Weights of a small multi-label image tagger.
Model: 4.01M parameters, 64-pixel images, arch vit, norm layernorm_no_bias, activation swiglu, patch size [4, 4], width 192.
Training: muon at rate 0.025, 8400 steps, batches of 64.
Rows from block 8, named by matrix and row number. Each number is 128 + 24 x the weight over its row's rms, rounded and kept within 0 to 255. All counts start at 0. Numbers have three digits each. After the name is the row's rms in percent of the matrix's.
# k: attention key (model.blocks.8.attn.k.weight, 96x192), inputs 128-191
k.0 096:109155114097134156154117081097153119191142091117135130118093113115072126112167168159189128110095117136087123097129140119120096122129113125114113127159152142114109144137133132172115143159149135
k.1 092:162137121118080191152158131132128144112137136143137110116076138142085156108132152139110124110094110141090140102091133147158110077095083134130118061136146136135095131136135110149132202132097120
k.2 094:118174114163104116116123153131085101100151164150147090144127086146171148142118170138116123161142109130136127137141140169126119163131090155093143120123128111186146108042167119138174108102099125
k.3 098:138146096136098104160130186142149090131073116138143111159093089090107159155100135132134152118130131127133141124134186125139100147097121131147109170105106147109129123162155113122140113113092106
k.4 089:117101136134157119092131109112128134161114119075117144093178109088109128104117135149064131114157142137121133162098122132146134121122131104115137144114155118112141113097160126132121117070109141
k.5 095:133130117152143182118122109159121097128130137167114081107151137146134099153111106152182086128118130146149126106142145115136116138125150147119158106126104091179139116199180120137098135137111162
k.6 097:126134103111135146109118136126102127126093156186113141122183166115142135100156144167113156116123118152119158076162167091115116129093132148136089157142120117095127149180171134172115130138109124
k.7 104:147142162124147177122122141165124103099120120143142116123147139140104130062149113143138146215131124153110079142130138126125144138082127147129130146176122123119112131116149157131114120099131116
k.8 088:132129147122135110146061140136079140151139122057153135120137121054101097129110109128130161160134111132117140134133134125106177066114125139137142096112136159156111094140123121122120090121126086
k.9 093:130138125118065137135127197130142131095134142125140160121168106125104129122150119133124118149146113123106139168099134099144131148155131144156107163128135100154128126087138126127140142132109110
k.10 098:105137098132157109116151117126131143153151122142133076144182059076114093133134132103132135113153116104100128110116107102152149139124110125138120132143100171114144119171118120120135135121114144
k.11 113:128157124144094107087143142157139153132089129135175123119151132154080142141172145107156137117134079090088078100099119116169141126128090130151128134090123144099114167126124113164142155143125148
k.12 096:154107143116122056131134127132140124145116094103156161113120140151115165125146120135137113064119185132118142185140136145090144113138167153154141125128108111154127119096130096158099110151170111
k.13 103:115125101103123102148119132084108116114168123134127150070133163117136138135085132152157110185134133152171136091089139104111113141120142090114082094094145119106105131157128143135144178106125143
k.14 093:124144126140109135127124072130148128188135123076116124082103131131127084144150123146131174093142155071110126138095160150106081136108090127118102137152103116135138123101108156148150130134165163
k.15 100:127141094146136121110148144089129151149147152167111111130126162162100095134111167158114107095119120100136142061130117109119108135126150118133149142127141094119145099178157131148127114128118160
k.16 104:106118147112112088110215167124158171160112108166121096102114087121148146126103157148123128113140124079096141155141085134147115134105093150125114130178119138112137180187087098105120096092171162
k.17 109:152110110124124165155098106140115181147099144123088105146134215138138142101117134086109161155118102128139135110168108115088114124168119115109100115112144156156126135104141098146147141135116130
k.18 105:169128131128150147152127142134122100097128080094158160109134101109111149176098113145178118186140097111145150175124132087164126150136104110135133119105133094153122135117113139132133111136141094
k.19 098:149121140128096121114114117099132163128093122093134108136087163134121142110159121116095104161131119116154126120140112140131117120148155115104148148070132105178124127142140119205134140112109101
k.20 109:099129126140158145117103120144104091115104138113125108122151093143112126127128152147175147136152131152112139086092138143113113095121148146148156115165117119165162137141125094131118123121155163
k.21 096:125135101125088127135104110090139137127116129130098143094144142110185159113145111124161129141104098102107158073113165187171110140061112126123140113141151125115087140155173092122111129121132130
k.22 106:158133126123113194119136177120147060100154123104083088125105150125114123141154153143181133178172124123127142112124130127144136167083101133143154123154108100159122112132152126140140113154097100
k.23 106:117115115156119118131120142123128163120154106124135125134146113105076176150096124102131112096139101084169163139172127109151113135162139067129108155121175059133148137148134105127143171144151130
k.24 103:139128130136142190111143126171140047126110130135109111106141113142092108199151136116142145187127134111170181139098164190148137149104088104155142137138126107143107125103121105136119147144111157
k.25 093:125131145114131152131151096160130114133109096140141103131082107150081154159101123162147117107101190163164120094121124092123113119158147149127133157107122082131122122092160130139146125108106133
k.26 096:139131104106104074120150153092134140151143155167085147121136116145166137119140151098111126102118107134163122119122107090146078140110148107161153110115141136179156127093111125133149112113138144
k.27 104:129105137143113173132125136121128157116112129114117120113102091123139102133128091142126133090155089128110143134109179121109133132128143150131160133096127122112142097128169131095107140115161111
k.28 111:112124113134178167098163124135110126132141122100104139142148103109120122107128131151108123050123141117147137129143105115134141126112109110122072128140105131160136132142079121077118121114113165
k.29 109:106125121158110111111132119127139124129143156103154130108138037151124133134153114151156117135102180106141114123117143121164125143089123141162122172124113088139092172113176129148134142121121092
k.30 102:126128166115096102101147146132122109170110136157142128112106186140107157158150120122131123169127098117162126090121143191117152126113126106129139071157117087154144171064154110123091136107145108
k.31 097:095139110139126159129132110137128141140197148111152131097126133124144146136132119118126139133114142149136084142145154070091134129137137191144106186100126107101102126095125133086091106136135156
k.32 110:121147154141125126086076166127133120101170143137117094189093141126136128144126099105154128100118142127167125079128142162118119113094145144097126156089155132156115112158109127107133103120144138
k.33 094:135125099151136161121135107126088096114159136124093116158150156080134106074135154082192146163170117156169122096103104127135126132137143117164131081151127158119122100131180123087124124130113139
k.34 110:104122137149130115133140140133140177147178084146122163107159090068104120109156112091147180206173145185184099120129120127142160133115121133156101139123112119141143141132111093116117107130164094
k.35 101:114137152135128134154114085105120148119132106102142122127085104119142112193120109100156116141172179137100156121131119112121084097147122185127118130138141117160144151121125133119145155180130175
k.36 103:106126161119095145123119074115052119120094149135109145136145105127139109115104148108123132097142137150126142115101121137108160141167147079167127097137097119094146147155132127108150199129148142
k.37 098:092125151128143118125121117131087111075115139154134154144112160096108158094108145101100100132130098127126136102144121106115148132159133131171144073157124092119093155127155066157194131129132126
k.38 094:128135142150180123136130122118106102126147102118144128120117123116138161130132123086131113154128145138117139121122119152107165170151152141099132079147109160125097100116171091129132133156160104
k.39 087:146156135114127142095129128147081104114140142107118091131119125141160099122146106131106080112126084106089138122136076069131122138119131076126126129108174115139120113147123129149120191108137136
k.40 099:129137120112119129134176133147125153137122085149118097126154142123122110069137159103120142145111088125148159126136150094139109118137160107169137134150115120169132101133113122145120143128039102
k.41 098:128131142127132116131138125128109135090135138113144090126120139121121146157158113097163120205141110097124098130127137127166097119107116151150127145087139147154102117118138119157110134137121131
k.42 091:156127135136160112153087117161149068104080129113133137136107132140102154114132143083149122149131099126099129070086105127149122100109143126149070168142158167158109153141114099131181132152123155
k.43 095:163110117121076134133108157124116127174112123098109157195161108109089135108149153104112124158154138120122123135136159164133132133136104148107167135130132159131110139141118083067161135098116125
k.44 092:112129105115125151148099117132120100102143145185104100126106089095144087141113117187134117094108117168154117115116160122157127131134133141166133129098129113139121129126142102153148171092119115
k.45 102:083108140134094169123158107162109144169148137120092112113132091117122139115162127184114129126138115123122165158124115119124131147146114124143113078135118164099173083132128119155150157129135157
k.46 102:105134134111121127113136109104153097106117126148157090131101124139113152068136124113075148142152187117126115158146155129129112179140135066134128147093171136139158157085111185128131139112100109
k.47 104:107125153137142101157108131107132135105181133082119110147117112106137158114096137096141109119082182138148146099146131128130147139140116129140100130154152106186108107134141085145137096113135131
k.48 101:125157151095131124097186131141160081161129157138098114107122075154107144133108146098187143073128152130156091110131189121130145119086100149156126126072130109139098098173156105071089163170122157
k.49 089:109114126124195118129114102181137112118130103131137106121145125125120154145101139138118126158139159143163153095134141112113108150086105125165095142088128177118148128113115120152107115125136111
k.50 108:124118142110107123130163148120146196119099089153142147138122125146134158073081097127158111126114130154156101137101161183110128132119103148138119165098152127106126169120128137156152145120137148
k.51 100:124142134124108152103151108128082119149160108145131095127092137105117096162119133150152150147123149140142116130108135141197165146110120124102120085129137107119146140121117099126105127147123138
k.52 106:125170129150118160140117084115118158081098097106153123180135087144092136087084147129148101140154114136122158103127121155117086155115138123123102127127142160139114120136129128131131130139152099
k.53 096:120132165116108079144137133103112119085123094144130116107146149136120138092148139130110101129051161101132074119135137132109149119127170145164163103106137157104111169101120147164126170135103103
k.54 101:083136151132174097106114136097168122145142141098132117113069153120184121137139148137158117132126155147095080146127121120145150147147077134099103119158092131162137139131135132125113103149177146
k.55 098:134091167095162126126152177133161133145146097196129123120096177136108091163132113107109119155135120108123105127122168117121128157114119094103096138144150116123164114175117142126114167147145125
k.56 101:122116101119152118135116144102121148124134150097131159175148155115157113140154157122110096156133126123115141124099088084134145111152121117108131162158166142108146134163108130090119108153118127
k.57 098:111101145125115151153128142125141133102139162084124130111133137113122122158123126100177086177130117159158087093113155162134137107073118121107157115144160090121108159112118126130111137112169086
k.58 085:147113123145121111138099094134087134098164132142113123125165138090115125107111107101156099141119156080108134119126137121118157101117155152106129105143142185091156149176145128153136113124131144
k.59 093:123129100103143111109097123126152120126138173112123106119132127167116157140109108137146120122082115130196131172090140165127137150133128118150082127152179107139096135162129104135115152126159137
k.60 108:135139100130130144116118060080085122089120123100125147111116128146115130115141150170130144126138113113110131122067083152183174149121141144114148089140168107121151099123137116136163137133152172
k.61 100:119135135125106093150145130121113141120125123107107165119180081132089149068140123080130126167122093166153135181152133122116116098091124124133144114140127166153118144103083162161118131101164131
k.62 118:087124099147139101125126158159109110127210147065111095121146149123121100127110154121151148107193104116117178121120097141141130108097121076138105135156134141170130086141134140105110089140164184
k.63 099:137108163118201090157100181126173147107122119145131079152125134156173117136137153105127142112135122194183127116124115138147149129100128114136107133140123114133148097141096106080124129125109092
k.64 094:174140149109118173114101119113151148082113143143129142125158117136150102168129127139112103137142121146133147117080149180114120136117156112121135123074159117163128141153106126089077135119128114
k.65 098:160125105123123154114084136146115109141110145115163155130205175129159140139106143103118169130162118159116134148108125120150086131135102088116160163139113108157117112092112107084138126129122130
k.66 111:164108151130126102112116122114133144161068161142143147164103120120171139093133093118088102111123113160056161124124099115139115119152117111082123120076134137115159138140130157143160168108120107
k.67 103:146120115115095134138111076121108120132084111141088094138102131127129141163122118172074119091108134107123113130109129134150090144118133123062132099115134158151093099145129129142150130129107089
k.68 108:105105076105162178110131143133145126137151128107143119163141187143136095134157111099179178140133091114147108140127121171109123098129103111168126115146129174123122084136160128106098140138101135
k.69 098:123128101141146175153113107110163149127116155110143099120121156141159130137133162138166137134095102121135175108127108126168134161108147117156092101127121148121125122153131108132134148134106142
k.70 100:118133103129139150156097126116101127091113137113152127169136109159094153142108091126147112173156162135169106132103132086109148154166145091116122121147094167114116135115130100127131118153129077
k.71 106:168151136148057162105117107126135129111118091134097136112151122141114091081109090112087145164092100120109172144132119162114130153157142142098152102177157148083164115171097144140106128109123145
k.72 099:156132103107112117140146156143079122117136114135062122077178104110134168114172130113085132095102120149165135169094124135078136140131120099163139141101149138117135106097149130119123121138139193
k.73 099:122123116144145114100093115181090123141137135162135127110124080138152135137114145128121129133135100155136168134121120141142131123142167142173125068137177199089134099147115124133124079102140131
k.74 097:123092150111134135130120115098133120124101153119130084095170162102152119144155091103121141138126100107141120159107134097129147099119107165130136076101200162124154142136143102119085131146154156
k.75 097:145126065143133119107120149179108127136147102148096101151114157119118100105147149145114127135099091140118163160127130058117113134167128151147151132079156113167127131122187145120090119118140120
k.76 091:156115124115113170143145135144154130099114141122109144133085104116119106109127118111111172120158112105163119136180157180139135134161138123118141127176149134154142138100133157146101163138115124
k.77 096:135120092117105165134118151160131102122097150149123176121134135112119151114169157117122106159110077119144111137105161207105145148114125139150127202142135114166144148094137120140109130089084149
k.78 101:143128137121135144116068145132148102136147152144119136167108145161131111159119147143113110102175082113087158177148088122159109089110094052111147121114105090138121156098102136115157111106145122
k.79 113:118122155119163084136085088112117168104161086141083143177149108151100145139104157149146140120142142165133159130114136153111135144141115099169164159165156131135128110088109130097159101127140128
k.80 097:132148132103112186129119100127068124110124146078126121092135226111135139155098129165132144110121110151103131150161147128133158141127125139175130156142142101133133128132154110153115172150138104
k.81 110:146121168119133058132129092186121177099120085157133120152145112117146156144114132116127140110142120142120145125193160122123131156146155133138142108125136140136126155142121149125137106063125126
k.82 103:162143134158117124109200107138085076112084112127142113173115084117110142111090113090141120113171129146158176119125122127108156157183125125117111130120098126100120128124125132111098140102142141
k.83 108:148114151130147112101099099136109119129097146124112135114138130132137149098119119135103151084114096123171126119141099065131073130138097134152130160118079083111150142158146159093125117133127130
k.84 093:124118124146163101127113153124154114102152108156179122097128150151138128140122109140127107120134148145181104106113130154107070101100131122089129138127138125152142122174122146135098109127143101
k.85 100:113139135065156129124117109115146113130116119129142165112132115163141110098159160145137163118138107116153078137131147142124100127132089122144147052158092139107105085107120149152132132153114144
k.86 103:091133125109115131120124106114126174133138101137127121127133152093165134125125163103087125130096132155157103090143136102145115187139120143129134125150099145138123135114113103114072155138091116
k.87 100:074094129107134097158064107149142110122134129105092154151134143132172154127136169133155121158125161189178092129128150132113122140163142114151126154126150115158133076117105131123142109129152140
k.88 098:140112146138132101177155083110105138131128090160108135140097174106087127101142152122064080150153145097116114083129155151128110166135119136120119062122120128130137157130091149167132132124105136
k.89 097:147120102145120221138122142129137125100142138177111137120143159091110113134115157155116143126169092109141141124136174072117132111109125107136108148118099146105110113110129119179130146172116178
k.90 099:131129126108158125152105129116101150107147142120132166145130093146068154158131143134132134171102138122178123128118135138180133118148140168140097145154161162144147120096088116113126155125130069
k.91 096:107123100146098109121092111146152091133101168115084143128111119161113147074105130111120153078141140122083129128118097126175130156143127111153104112184112101121146096161123168111135098122113141
k.92 101:153148123119129098147134136140152138106124122137113129169084169122169155133101147130121111078137141130096146133148117133120141155144125122075188107105123094117114151144097138070122138176091160
k.93 096:123174103104115106127127113174125145148097085128136095108205131118092076133171160141128149145157133142139121112093155117109144112141093158093189110121177125142126128116188128120136150152123123
k.94 098:158146127105112082151138108097124137128146149115098075071165133138124102107131150112139153149141116129134149158140129120170130152082113170112170133122162130109136105147159094132101129117127101
k.95 092:157095130131084126140118117108128114130159165128124113140092123089085125133088161120150117132142125110114137114108135119141143125073152147105148138130124136094112135171159135158125119103139105